A small masked image model, trained from scratch.
Model: encoder num experts 16, encoder patch size [6, 6], encoder layers 6, decoder width 128, decoder layers 6.
Training: soap at rate 0.0025, 6100 steps, batches of 48.
Data: trained on simulated stained blood smears, 97500 training examples, 3.0 epochs.
Rows from block 5 of the encoder of a small masked image model, named by matrix and row number. Rows with one number within an expert belong to one neuron, the router's apart. Each number is 128 + 24 x the weight over its row's rms, rounded and kept within 0 to 255. All counts start at 0. Numbers have three digits each.
Before each expert's rows are labels from the 100 images, of 14976, where the router gives the expert most weight on average: "lies over" is the class under the peak. Only what is clearly more common there than usual is listed. The data: simulated stained blood smears. In brackets: how many of the 100.
# router: router (encoder.blocks.5.mlp.router.weight, 16x128, trained with AdamW), inputs 64-127
# up: expert up (encoder.blocks.5.mlp.up, 16x64x128), inputs 64-127
# down: expert down (encoder.blocks.5.mlp.down, 16x128x64, transposed), outputs 64-127

# expert 3
lies over: small cell (68)
router.3:093129103084178152136161118129134103165057109152131146092157149134170112144143099126129099114116146179125110096151111120116146157144131094103124126158135157139140175158173134112096153102138107
up.0:142140121126121172127122154100116143139077150134178138080124134139140110170096116144128184163118144134100114145091137171123119121105117103138129147160136084129115174099152144128133169128156099
down.0:139124096149132138104130145169141129146165071131102138130137125123146111124138123109121111103145129107109065167181083144115147128154128113135142090081100109126156120118136104121081113092089129
up.1:124110147150146100111135099169148149151104165103180115108115109135124138116141093125158108115105159128158095097129112111122140127130120130128128116155155156113091072118143156124132133162123107
down.1:127111114146113151154118136089157131124138109122125186109135120126136136090148154147125138183168169123148155150126132148152149115115150140144133114102132131121191142146129116175116118150140136
up.2:100145176146118090095143097072164102114144126127137121128153153148135111145120164108167135172089114118122144109089104097140114139162191122086137137147160110100064102175126145108121091109098152
down.2:146109109117091130172118106138101181127173141142146171168100121099140167127129118137112153141118087134118165124165126124101101148109183103149163103132119143126095154119115094137152127194143117
up.3:156148117132128107113158148107141136116124159163178127104113118119095145116125122096116131090134149169131129146101120120098117176096120075126112111135115129121113123147118116115139132119165133
down.3:097144133141124135119110101146148122104142130126125102160080125100133174125110136109091145093140134126150127151105090137099174164144109156165146119092143137152153078123096160106161122070110123
up.4:137135130168121121123156159153156103125098112162130112138133121176133048166155104126115164124134133116092116150163129116148105135101090070135106125114101109125147113134132123132150151119114143
down.4:159093139139157125122141173095122086125175121059141132155096124123078175135127141125132081093132138117110116128129121149154096145133100132120127165149133124110110142153155133127151130151120167
up.5:142113163128182108181124122137146088153124120128116193126136089168116110101152092133114110087134154139149158081110109145127130139133109093156107109142135123099090096124155200097186122136117142
down.5:167079089109110142112152168166146100102122163166130137089112172145118158169156104131132118165152144122113107125094124118127125113180158168148120142136145159118131104138111089176125156141136142
up.6:115139118151084128154176133165149104110138144155130108174109104129082076116163110120109137113185144119093173158123151174127130148118126134153109058165155096117107125135179123148119118099167147
down.6:094127075074115113130164123171156127128076104176133120114103090128115129171115175085136125104131112154138149134101142112142153116138168132139116156104075128148104159095134128108118100103140145
up.7:196095081148100112144148110133156113148165089103102144122146137134144146112146134124106148137074115116115157171184108137120127110124188140136154124133113172143096115078126127099113128100104158
down.7:089135131139123145118109115121095140122131091166128154137115122149147112136087146124135159091127114098112129073087141121161127092116085157141136132144110112160160127132126142146153071151147147
up.8:085115164123142104120157123140130142158117154157132145137142145154094134133127100157089120108116097152138097119119144071101167117133126103094132070100121148088184150169099079165137132127104178
down.8:134127126130096123125145098124097090096141163118103153140093141154126143181129153128138130182115114100090152113098160170165111145175145141152133164110161098156080115156134190094124134124110140
up.9:141106157093114137150152105142170091162073112116131121092122111139125126131100127122118107092095163125139112132121160130146135105115139143136127167148138131149115101141103079101110139122108133
down.9:117153132114131167144102133126116109120111134095133072150137140144134157129119142124111147131136090116116120140131162122113099136112120105158136121120106142099056132089160116117147182139133084
up.10:113099140112121098099122095094145134041085126137109160143108134117143126138152128162143142093125116154163130149140132156108108147125124128150148173129088117110119155145166095122110109127085088
down.10:113141112141137172132113129136102158162091146120123135105094103103142190101117142073153117146133154123184089154134154132106149097152106077147107144125108083127153148159102127169115151090091113
up.11:107112122111110119194102149121123087115134133152120164123124089082152144131100145091104092155146121138133114133126150106166075107113117110157116145135076137140162087142136101174127154158100137
down.11:142143121129137145148180057092172104116127148108143121108134129117104146125116148148143094081117140126164119161140134135111120115116139144098128117175151126103107145119143136080128138141145121
up.12:132125132129158157171129126148134072165091144112148106123097094098165158108129137131137141132120125186106100121100145119133110130163144153097116120143130171152105110123140147090088168094130098
down.12:082104131082116098110149176101119168097109083116132139120170148096130132116142099120159075153104106106112099154120117123103112099127113103149133144105130128142141115170137126131172109162103171
up.13:161112129086136126105151096098094145130148098135139112126164160147121119118106135100150168124108068104132150107133112137143156149144145143164161110118106142150152169125107136120182119122103108
down.13:126099127152128119149109152151103113185097168121155160103070142127107110134128114172080156123108150154119090145151130127148107134119119104146087112146098077137154112132118112139124176185105153
up.14:156135158084149172126119159149168145150109117143094121108101133144069164097162137130142124116137149156117091143138081100126151124151120115145109115120075132127105088095191144100122121133081110
down.14:139125101138151122136119163140127145109157148173121185125099186116140140128134099130081158147089129142109180162145144120156134093142129116143125186118102125126112128108109118130138119123135135
up.15:089178163125077122170117116139112094135113110144141098163161168096085121122150144122094097133144111138136137127113181124139145111119126117151122142100152131140144159162111166139102133123152150
down.15:140101135119134089174158136108149154109141109106145130143130152154140140114112109058151132096114148113126138145113131160056130141143125132126137107120116130101071097112169158108134168168106140
up.16:124175134106116110118097138132168092112117138103084170113130129115149125121129125095123115116128107140136158185151154147119141120134129095140154149140192162157137133124142117136087138150138095
down.16:153095090134143128155139103142152083092101084134139113134098137130114078104111128117104110167149159146136127084126121106113120101121154185146104140168108061122118093133114125154148154114135124
up.17:140158102154145116140096172129139164134122113140168124081135106137115118143157129138136118089127111119120116171173156111115157128113097203067137141130105141140126129106193108115143110125122097
down.17:145123163158105165142164127123115147104145080131098133156144130124121123143152118092163135129152121139132105133108128145176135116170154127104122139102139140113110119140106167108082141120138180
up.18:094133121145133142140126145117111170154149080102108141138138141131177158122099164130142118186092125140102146105121144092120190119161164130106142124142121143119104143171108155126139116104104126
down.18:135107140138083107106111099155104131120145170177150159131146109099135137171074114117175138133124139124145178130116125060132122150105130096125135095114100146153140171119134135111102124186113115
up.19:118160144106119179158148117128141167118118127121137135145129112070170154189163112101122132136118109150130105091182161147095119152127161142116104100087109126115149094113092125127142131155132081
down.19:133100126120093106173086148101116110122097134151109102108136129113113112115136164125138102104138118099155100153127069162154128154143116104160158130157081116129174100148154091072165149091133142
up.20:124114157122085174116158106138124140135129095138110120137080113132110158137146186111173123133122096141099165117126122125096178138123142130140112120170178134158145116135087152135117108094137144
down.20:126131177173093118099154119109133204086142080115135163144178123127147149115082137124096143163127134117151105096107114099121148103117131142139137120125148126126142126106089149140164149123168125
up.21:137101087095155128114132140121169150132132110172139114121132122098109145100047143100143111121140080132135153150103092083117161127094120123152138145111125083123145147168125137124131136144133124
down.21:111121148128118147115122084126078111136135145098105139145141168156115125140167090121107156149171149123151158112106150169088148128147102111100125131078189123137141133092098107096100123109118104
up.22:144155116116110145110173155140167152105098131105116145082127088140103095137110134112136108126144133089085137136156128134122145129168129122109147115159085141099103136166129113099095113141112163
down.22:134123170101108152150085175147084111145132153128137151135092125123134143119121151108172136167129168101135138134147135149117150169111168167170115154099126138151136142120102102139128167112163126

# expert 7
lies over: nucleus (97)
router.7:123155106110136100079163159090112166096152125161124103132145114104155148095117116135073104128127124130094144150156156146127131140109107128149137157152126120146121105123181097156139139110138149
up.0:103176086139161120127157132126163145101132114135109070110107119124154139117128165107118088135119108149114150196124148108140134133142122189141138133140103113150109128133101134174121126125171156
down.0:122130140094089126114122134118153130065118123139145104163125126120132134122162132112104103105115133171122091102125150098118104130168198141117183136100157149137090125118140099150114138136124110
up.1:131094097112152128116163154104133056139128092147157093123111150134112128153115115148141126087123076104139126121092122082130118167105135154162137096135104148124131114139110114115147119151182143
down.1:137176135131150143070137126169128127102131111110105130139155104120106120129145122138128122171090141137086101144155136137094066153140095122116098120162125127133144137106169151136136118152096060
up.2:138158102128147160150123114119103195141170131132125141099165117133149111124142133094100105128129140125117147104143177146160145091112136110108131101117145145129152080094171143104093143144117144
down.2:145068118096115131140167207135128137151081131148150126124121118114132144092111139144103159099133136146153136132080129157095136121150131110102125138124108120154134105162147102128126120092157123
up.3:119089112132122114078151120144163142121132114149170120129185097124157082102121127168110140127128143108160152151116109093144120142130117151130099098151087107114147099129165161111094128085096151
down.3:144155133157137139117134112120109133137110119131171118127129157145140130119154117113134140102135155138128109156133107160165100115151083165168128144111149114170106122113105087153122123158174123
up.4:143131119124181115130101110117072145166070111174141091127112084072170140093161126154147116106146163151131114117120154127158116128108137125137132113138086121087084176125184115162124117158168161
down.4:131115067099134143140185093122142049059105121130140112104139092145123091106112141166120119125116108142081118165111109099160083158133093127128137154138171125111096100125140118126150136134100171
up.5:122135144118109105115115147096151150133116148142128089158117170110143124103134150141135139118130101120108152139131159139152128157150125153142131172171131134096111103064169135140116090139081139
down.5:130134116114121153130121186165115151097135159108148176141149079149135121155125121142113102169087127113099117118102143117130156115120104179091110078149111126175082147152075114126143112119128124
up.6:162138123136153114149114151129099105166154141129119137132109134096114130101113132173086193102136111116114152082145186159109142136104130141151107065104158118139134109127126130168113102094118120
down.6:142176115127144153162123170155123132106123115141123177156082167133072143146141166084164128169117116152097141087128131128126072164104117077150138148114137095100105126138179133130122137146167171
up.7:095118185146127151163134131188126163131113096123136145125161164117118097117118122129103131097135112108111121149142123121147139093168120140111151178110120158141113149118148129129107147108156137
down.7:143089094092089110103158112093114120139126158137069144112136117131132121107121127139169077092128160167155162135169165101143148122140151117122160125134135128147086118145118152129116151132137149
up.8:138080136139160100153147142138100102103105109119098131124148132123152124135144130132113131139126139145129135154101126107163160125135145098127138111117120113104183101111135155165109190146137123
down.8:109140136149122132113149087107126148137128132138125139089162150131137089136112146195117130076089133127104123135161110130092102138153135113159157099139089088124157115121144166143143109120147104
up.9:120130081153116110099133112133145124134134126127133116172131167180092099124125131162125142097116121153126124149111109154148111142095117151160114121154142111142141134111098124135086076133111108
down.9:119149137160123114151128133083092138124176090113140115121182095165100130117132144108098150169107130131155128091164163119116142068119141126155105089140113185115147131132123145151144134138128103
up.10:119150073103118089139160133121124135152147144106106160104119184161119103137098152127119135150129109171089098172127097177134141133162123096159114189126102108114166100117134146126127120160117113
down.10:104173171148118138115142104131125141115151108105112136169155120134157144129081134105120079119157138072148127095144107124177112106119143126116136113132159149190127121121098098130144151118116126
up.11:100118102144099086118148142098138130078131198134170092134123105136120101179107116113143077149135090139139130182121175148143095110112161112111143102132119114136153125156084106115130124129110158
down.11:096077133168145091135139104142110111149129135158122140109147165154126141118150098159079098122144119125141133107158108109130130118159122138102126160130114129190164137133154136123153119112150083
up.12:144165116125148139150143172109116124133113123097132106129163179085149138119116145093123115107114147138115160170087147116163083115133132125134102122122127092090155144100161162115092163126107136
down.12:122091128112112117128123096085118144135156154173100102067122107119120101143115136144174100143124106157142122138150132102119097157113098116110126082133124135118104117178139117148122144136153125
up.13:142182125088152111124127144101112114158118104149142116127126142102110142125088132179128095088165141112153124149142141167114097116108128151094094117104130112113114111132151135074132125139138155
down.13:087102153107107153164114173166130122103139139120140138121169127136138091145122114143115131131121117170110148100151141126146137152139164113139114141139109120107112147145103141097115150166143137
up.14:116143086130151132080127118079128121142134087116123153091115143129119152106112138129158106157131135128152154109119131149142134163113158181098163079150139113148117152143129113125131073128156073
down.14:135143102146091177142106124156124145098152129146106117145111114176124142165152090149091104099134132120114080148111095112115150092124138122142086116136163127091125106104119142102157143137142187
up.15:137129132131122099116088088132116144122125128123127092096113125135122157108095114124112103164055141119118131138140122112164086142080157159095175133136118149174099167115149162155101169134102102
down.15:072076095095120137135196125078135140162145143140143084122120133157154124150117154096147122113138110126124124121077139160082138146114150140188102093167118143139123101139137091129155108152131117
up.16:159115107141130176140119143114126124171145149111155100146110102100137137082104124157098136121134124061129115146116171154124135102080108120120155075142130128114121104115145145123130131097149164
down.16:119150100064145118107130159141104119091131141129105150061155129117100142104130124145109132136122180128100193113137136154107125137151161106144140112125098156153123101095131152132094090101166117
up.17:164117142142144104137209126108134117106095113118144123157145162101152115101138143144130101112176131132082149122104111093153113172152109140141106145115135080092154130164153135114096170128149134
down.17:119150130102135112175145185127148125151117104143130144140158138139155153119156090158152112138136116129130108125130153168131089141067087138082122141137163112147145110108173123161107115152160154
up.18:104126125113102134139159117095169169109134109150142146140104160102119121124129160110077121169129128133089124198152156155113157176104157126127126155129115133131132131147112091119143106141114155
down.18:142115151137146130133085105109136139144090144121127125135131104125133117103149160096122130118156112132113103167110102146150147120134081172131120101121127095140143078097108154134113126094115162
up.19:137132101111146145163087145133088119129096126143124167097166116130102160125078150076164110160134180140123144169162115152112083092161123133139163133124112107145120127086146101112178133178174151
down.19:150102166161081150132144099114167120155131120129125098141085135093102129131112127114147143130125115136163156142151140118106172128079107114132113147135116083138128120145147119121099148067090117
up.20:149113158115100145134127093110099148103095125155126167163132110130157142133140122104136146130166091106129124118144168135111120102098134082152146126139149118130116087108130117135095109120172188
down.20:208158111143135116131131141135124187143161160101160114105128117115125172074139129105112109120149085136156147111150133108103116134105110160117145155152150087145139181152115113132145121151146146
up.21:168127126119150150130145117142129154177168123124142107148172137145133144148095133086148141170132108119104148088088143123121139112129115186149095113169171164120113120127129150122113144145110100
down.21:076105102142105097114166156105123094098062099118133122127116118084126116120178097121106136159122128117141172121118169141106115127124143126139120124133094119107155129182137092123163101125148131
up.22:111180133144083119084127163119143121148143071162127120121118138150090108107115118142170106123130096131137083136146125106109135129096117177136167131149075107158150125103137088118129132140121111
down.22:092112119123110132133152107093134147114144145143126125112142102113127143164151122119112117139134088137094118147132124150125127123175141133127135155095182179121144156120085173142106127135105133

# expert 9
lies over: large cell (71)
router.9:150177105153138115183106136109150121129133147157132146138105159108090136147150139149147077154149139145119125123152155128113139155054114084147147107126137137112152131146168160155133098124184147
up.0:143144089144073165143129118119128125161148146089130081141082119134148155103157137149182131133095108098095112131176100089155127151122111128125125147135099117135148121131121141137098087127136122
down.0:148118163101152104095139139092110132074105137148142174107161130107144091130118135176078100139135121145178177149099144148115124165128143065099121169104113144144122116107164136127149132078143117
up.1:144125120127163108134111156109121108129140151168157142148106123172120159092086122129144115129148159131139131091109140131083160134117119072098114115091108184098119157118182134133127149112102139
down.1:093109136153089162149134136126096125118138118096097125108104159087111104184129112160112151127131150122122142141119145165141116145148145128161123168140160094078080092118133118178128117113146124
up.2:122153106133107137113164166133068148154148170139092121101110171138129160135102195078144120110136143109126126154162092130136140140131136126148115109161132139116158153133130108157117088129131179
down.2:154097160112067107102128151151156126127110136064149142158139125107139128145111102142115149185169124142118146153106092087170159119113102162144101132079111117137159101148145175107118132138137120
up.3:149126137079137126115116168157133119151129052103118094138096116124129150107133146129105127150143173143124092128108177115110142124126115128153080105129105150155122085090148150137132132108095132
down.3:148101066136155165167126125089109137106141099145112170168111107091111145129137098138122176151140129151117157061125113181126121122138094095133120175107142167142124097117116090138111139125151126
up.4:100095100152114118150138172115151132144090153154119119130130166093130141154167114093138129136102081137105106149159151153109135136137145107179111126168102137137127138127131151133128156092129131
down.4:120145121188135129118111124103146126136175127114117123114148096142119118127140147180193151144119129129085099095078102112103130147109108117128171131160147095161161169110112110116146130123096145
up.5:118122083124145102116115136115117104133154132137143149169170102126129122121102115154189097154128067116124192128128148140134107111123152124174183117093132133154123096110117135122133136122145057
down.5:140185154121137141115127127177116144173109176129095125084132120137137103157101118098107120068105117153162110116155132134146081155127129079110104105140135147114122155157137133110164101169113143
up.6:126108121132176167111112108114114117169139096163155103130120120136156146117131137098110142152073157147155099168114120146151126101103121140085115163115091116147120125142116141129144185118124113
down.6:177103136153108123170109147138143098123112133085153106106124111133133106165090172129095116155127115129101107105124164166142087114149138115144113146115123138149091149116114162104104125072118161
up.7:083151147133111131135109114143139136152134162147130107145090117155138150099155128144133121136144079076103122143156089155110137094142156170098134104149143092082110160157108126151126139096114136
down.7:181138103128155141105115089156164119155111155170104094108129139108156107142104156105114114137145105137140100154135157121147157102124146133114121103167152148120123133148127151103110145107127096
up.8:177113112173164110142132139100123140104120121125149115136086117137139136119141151124152096150132131128150165087175079125122147135120122116113106123069141113134145137119138129140139142122134137
down.8:157169106106117159156090143133144120133130118128165113137180152101124119104089102134121148152113143124111104130160141143118102111081156111136151155152139128119099144121120106135160104172113129
up.9:094160102123102115167149091128163133182125145125076149115111139134111098129083139130147089147152154140130114168149130167139084164131074116128139124130116120099124121140132124147137140109135137
down.9:142127139100135132167113109093121151088157135151124163141107154201142143099084153117134133071147142151144135144130135100124131115079119162122121125143157127123136142123135158136124169099141159
up.10:163116088140163194161155130137106124123099146126148119109154133127130133082088176150110130128152094105158121140136098149109167129110092129103147124140095141126142141199112109138121133106122134
down.10:074152157131133128116101107095141127102153119091146123139141108136172130126135145121122118113170161134122145120140094116124123106144145142110121125110176152169126148154104140133124121128130124
up.11:149135134115097189130072108117159150149135121134137138144104114104132130093166140140114138149144141130128102148166145146148115115092099111150127086106149106120119112145121086150115170178141125
down.11:114162138104100113127113125079142073168138091182166105143176109120167140113157097166110171127086114142104156090115122139103086115131113130088091155152112135141142081121159108113136157132128148
up.12:141127149153116157172113111124122141126118144113160091112095120171158152147134124087167132114118099132108109103143167153085150143119147070152102130129104092157119144121162096129154193121116147
down.12:113123127089157112121171125159139151103144163115112138107169137086125129100135146144073142150108154080121120140091112162103076132137086157156136131137155125127109126135139147156103097131126116
up.13:121149147089155170162076112130153099145085112144141110150155129128162109104170113117116107090134131128132119134125136125092121125098124151102131062118138106119131153143138157143108121137104135
down.13:136089143090107130146161110128167118121136144090122127131166147112127134109096177106175129102113109149143076138152126111146154168110095116157102111159106135119085135145136119120102134121156092
up.14:120107096111138125191141085121118125101107152149108141154145116143116120132152124147141151117127122119139102153133099119142169118131134108143134113088107148151149149112150105156151153118111159
down.14:142154154166143065148111108131140130107098092126124076138141140094143136102119132086105142092134126136131125144098118098108130127107126124154127163145150150119126113099131145160133094134129132
up.15:153134142104115154083180129141113144138135115159114146112137123133131093131121097108145136120161107127079169108186132101139130117115153118122081115126133093102160103159105131128140136100146175
down.15:157124110147151154172131159118137163130124140146128147124130106122117169111164152177105124156144124108164119098103149129120138141125104165099115152156137102143131138154119145124087126137124148
up.16:140147119124119145197155141144114086083175138115129131145077171135140103150116169113163154113113097163121141135138104112145142152123120107096130123139078132114162148105141136160109110137146163
down.16:046099120146079102115128116139124141121093130137101162107134137114128154110120181134162163161092158087163089141150132083126138117118138126130130132118085164126138140104149136104123113073096098
up.17:119173123115129122132153078177111122149115145105092108142154127089148138113142115124194120123079105153119127128139171120113109099131129135105140125165128125128124108130126115121148100148128114
down.17:147103099129130140166131129103062155141150162164074140096106128162140110120146107131140103147109117110145161118100120081116114171132176113120129111130138149141132162133158101126125126125108093
up.18:105130113114181140117123173104187112112115088087107148131139166117094102109124099134116117101152144147114105128135126084110176143131084155130144102138131133118127130190094106180126109138119119
down.18:130136137142080129063112177172073117149119135079131101159102105159120130151171107117142114108158155126119145157084132119128133143090180142094178100102104124129117152144136127131106102130110137
up.19:128175167099133143167086125159131127140114122117100130133075144102172114149106119109129115147140160131109147089152153121099141156135143098107119139155111142120068177142132131118174127087140087
down.19:180109089156150133128137135090150119120116114078120129111142162155135142154134139142108125104087101082096120144097099145130101150134144152155109134139121074116168119159106153114103105123157171
up.20:118126136144165100140124154141135135128120120151055116059164120135132078152123111142150120102084159106106103076106074132124129141165147088121140167147101154135161130103159145137128108119131097
down.20:153139123135124112135151131166106104124162127129151161102135128102110098113202091142090126136141113139130119147145144153135104108153117133083100117130138150119106109141126123113130182147091128
up.21:100157152125115125149146154114121119116157172132150118111136115139121107115151157082147107132131117127112125143143120156173144127091173134105148077168106118132153130148130078105147148095135121
down.21:119156142125139144100154108092158107119114150150106122107154130116133136156100100137116092100151144152128107121136094073112178135125108122104138123092111136098134118122058138067118128077121124
up.22:177116137144064182158107104083109089116119136103098172078117140167113148130147131104178103112126132121118122126136096142123074150159130084168146158154137111101145111091143130129136140093142142
down.22:053135131133109110128152143131152101134121164128148138166126136098120141103105149115117122111115135129123100147069178086086142165134122146146161153147092103070162148139128130117111138090131128

# expert 15
lies over: small cell (82)
router.15:186112113142141142152164138137087112112148088127136136124098153129072110113132100131151140155086113170110123151120170116148087143152106154112148162129167129143100082118141083152177104148108148
up.0:065144103140140148140126136099136121101163121131117116117100106109145118085122125134102089131123137144093087094181135085102143175094109190164161122140119107168140156164120085141108131114139108
down.0:156152147128108084178154139118109108125144179109078172082133104156093151121140128123105141111121128118113169129142186143106127163111132083108132131157159102134134122137132143101113126131115099
up.1:151109122104132114171178099097111117137141117158185140120141148142161115182137064108111120143161124133109138119095163130140120116164159087140133175137146091139148122099112102144143146119151120
down.1:139192137107107097141122085153105149111141099132118141118114090146139135107098119099138142138116153121096115122194148076083106131130156111151138145081127168133125129143151137105125148125145109
up.2:135145172116190167123110106145139128142119140134165158118163143163141121095117124138133137103098118102102107144101123101130145118129102098185142147164133138119117105165118124138116169113135159
down.2:160102140104159134133096156152116134150121124109085158112108175115138094153094162106133133095133106126170151128138079142170113126112122125146141155134137145185101106103085125158140112158147089
up.3:121117096123116099132094140129152097139109078125142147137130102125094116163155157150134106156091115124114133145157134122145113097134152104101154140124140130084125103114106146119160135148151138
down.3:109131186084107139139097132145097158130106137093116109110118142110080146103128108134120112073109144133144138089107155109112105089127180151169134154158109132172140145118111115171095143151098128
up.4:150147129121162116136107114142113136158113140122109137136162094118115133148146094094075115129134174102165087147116166152147128148159155127138130142158151135177154143161144122107112142162133108
down.4:130122090124140123141174105139133099142126118092106141116144138145153154089110138160149153140134083172122153087114089157140128122146064113151134134153152145112109114091100088151156137128140136
up.5:129129133191149128127123139110100147141122143151131072094109176138114124125158091127131086100164166138101139149137107121117150082130137080143152138131152101109137154118093113163113144098125111
down.5:120135157095126123169145102136139144089124113118123089135133111142143117120122149107171106135121119141124064180141120091146170101141110151129191119148146114149103118155127120128128121162146132
up.6:128137139141124092088102151133108132156140128116129158139195147136133137089141100092127111139131127138151136135116124129145113078171154128130132156114142113083136223152092141122154143130137144
down.6:089132126085135085119097127143134142138112112133124153136125134101131131139170104127124108118109116095114131145098101117086146115140088169132114148187155171158139133123177123092120126137083142
up.7:107146164172103112123105163135145148143122094147103125157090131127164127145174124128124085142091150160145116087126162115109151121115078161124148148115167120126158112176171172131148137125121126
down.7:159116142125140143128120136089113118159142114114098150119161157067109180088103130125088115127126165120124182134108110145156114120114101104110097112132114118133117144104144129147099089140099124
up.8:149088135101146098095137106095147171135127116149106097120127096115152164105119113141083146115107158117104160132114130115106125118056131163121094126111147121128122151113149162123094144146137108
down.8:137138127124109115127176179104108145139135101153116089114093151106163129150120174153095153115155149102140136122100147160167159126141159130135107124144166105157146132135126163118147111109142120
up.9:157117130094131151143132129142111141148145128108118095156153129115125133155110120082112174156121126155153106110097133144113101110126118116113143115117145116104131107129128131125126181140130100
down.9:150170080142159136117101135139095159113143154131122103155101161129145117144131122159134147151089105134074146135143105163153108126148100134107128152144119151116106112091131124100167130130167136
up.10:116139096115115124078130168117112145122133173114150124084154152162107141104118174171161160088108147081102154140141123123119116090137086105164149101114109115140104145108087156165135082099109141
down.10:107084133137143093128108128139125095188084126117108114137127094097130108170144108090140093137123116139138106130126149136114142176120165110115113116123073110155159103137184108071145106141113135
up.11:120132151148141119118171113120133121142139150114115124112073158188109139112122174147157112144108137141137112107113149143138148153112120100072137142130112087123113151144107153074143120107101118
down.11:140108092152141131156113137114075163143132129121126135130171111108138105127101118133127129084120099079116151170135124123128106092148138103118152117112121116116142097107103139088134116159134138
up.12:108164150113087093173138130123122134153132092143131131142121148111082145153121141108163101119150154143151110132127178118133117114130144091098112144165117152138135093144149178136135148157086157
down.12:192083165119174117109111146153162101107117130152103105108130119105114141104111166144118173154094135108137145080109143153125123127112156154166171128145119136102132179135114160093142131138160158
up.13:099141140174177124127154125089132165114115163111099137134136142122130144115141152128133115134123161122099087131083136118158187124119094143106143122161153112127133136120125071100099099150128133
down.13:105148147187138172143161127141154150124134167100158153138172131114152108133096141085124099113099140113139084146119171137118155150123153124168112112134131087108144136134144112102166172117133080
up.14:123108145094105092119103107150145116131148106158137129131166116132174090131165123152087105156116133139174176097121137141156107155141155146112155121068146135122142138116131134147107127126161123
down.14:121141153157115111112119104060113153070123144117147118120156152136140097161102166121126090147130123129104089179130113150157212101132141106142104132141146145161131104157097144127174130138146117
up.15:176141127148134124181087115157137133150134116096088143132106118096129119071159127145128146120133157112087131153159131154104125153166104137092144116167138129111114121111129136135128080121103139
down.15:125115121127065143092117088124113106143100127130134158097088113102158142113152110178132109131114126128106127088099119155130121159152134119109097138115174094147143131128122071124126131117146079
up.16:131125140126110126114157128114124126150133111132119153107139150151078142177167150103150092145108138107075150112124142119115122155156134101170153123105127118130135127144120143122083144149108083
down.16:082092120128171115133140113090129151110138121142129104140111140146126136115125066172171127060083137109134113110157126117134113145102095114126163154160151148161152125158126117123145113121140157
up.17:146177149157160131174156144121123113121173121122113129166164136131136110115094124141136115172099127142116090121122070113127157085110085158166137140115131113153116134116130101116181120165138129
down.17:107108110146072120140111088111138145162114166104173151119141170137163143106139108114125109159106151098152141102163111166119102130140112097141136112113163141096095069123169114116126158113121115
up.18:152114146115133178149128121167145157100137084174126121156129096088148138165164114125082161131139112145103153149142204109125146138110124124103136127133149122124076110155138138166131125136095112
down.18:136171116122052139114110136166141151148137136117133163113113147138111168125130135160156141084147143119123153081107184156156130122114146143141136133126081130089106140122088133133124102131161128
up.19:130073110126117113140134155160111145123125186119171171089076123134144144139112152149108132179141171126139129119107153134111132130101148136155113139115129134117151136105155134128108120093104087
down.19:129108095155160141103086132094100087125180118103131142144132098125097157121123150132090123144146103108107149163128149150111141134140136112101098152073085093142160130135142126160134152135110087
up.20:140162089132181115118137159101135125173161130076133159130113097103119137157121101149146147122137156115090139164109096120108159150125106124133113108144128140107085183105137097112107104155096120
down.20:124128161135098117115166070114122166128147162121117170144119152147134100106164141144094143154116120136135122117140124149109162125123154148136117123141137103147112124166143105106113130132092130
up.21:150119100101125132134121129181148151113148169179130124121097095134112106123131139140098144117134112067134140129139146140081102127108153160126106124152116145105137086128162128213131147104146177
down.21:131062123139085126150146101108106071131159152163121167143106143133138141122149150128119142114175089138099139124128144163127113148164111139104095146109111137163102159124143111127133109163156108
up.22:143138128087189083132179107164120154103119134122137095165119146141158110119113117099117149122124083101157109132113127121151133124155124120140149118147125106136109108117111124123201092150082073
down.22:102112158089126171106125132114136138099116159126146122130175106162130122158132108110101126205143138143159071133128143104088125099134157140168090155109159113128124148117119160120142139131149143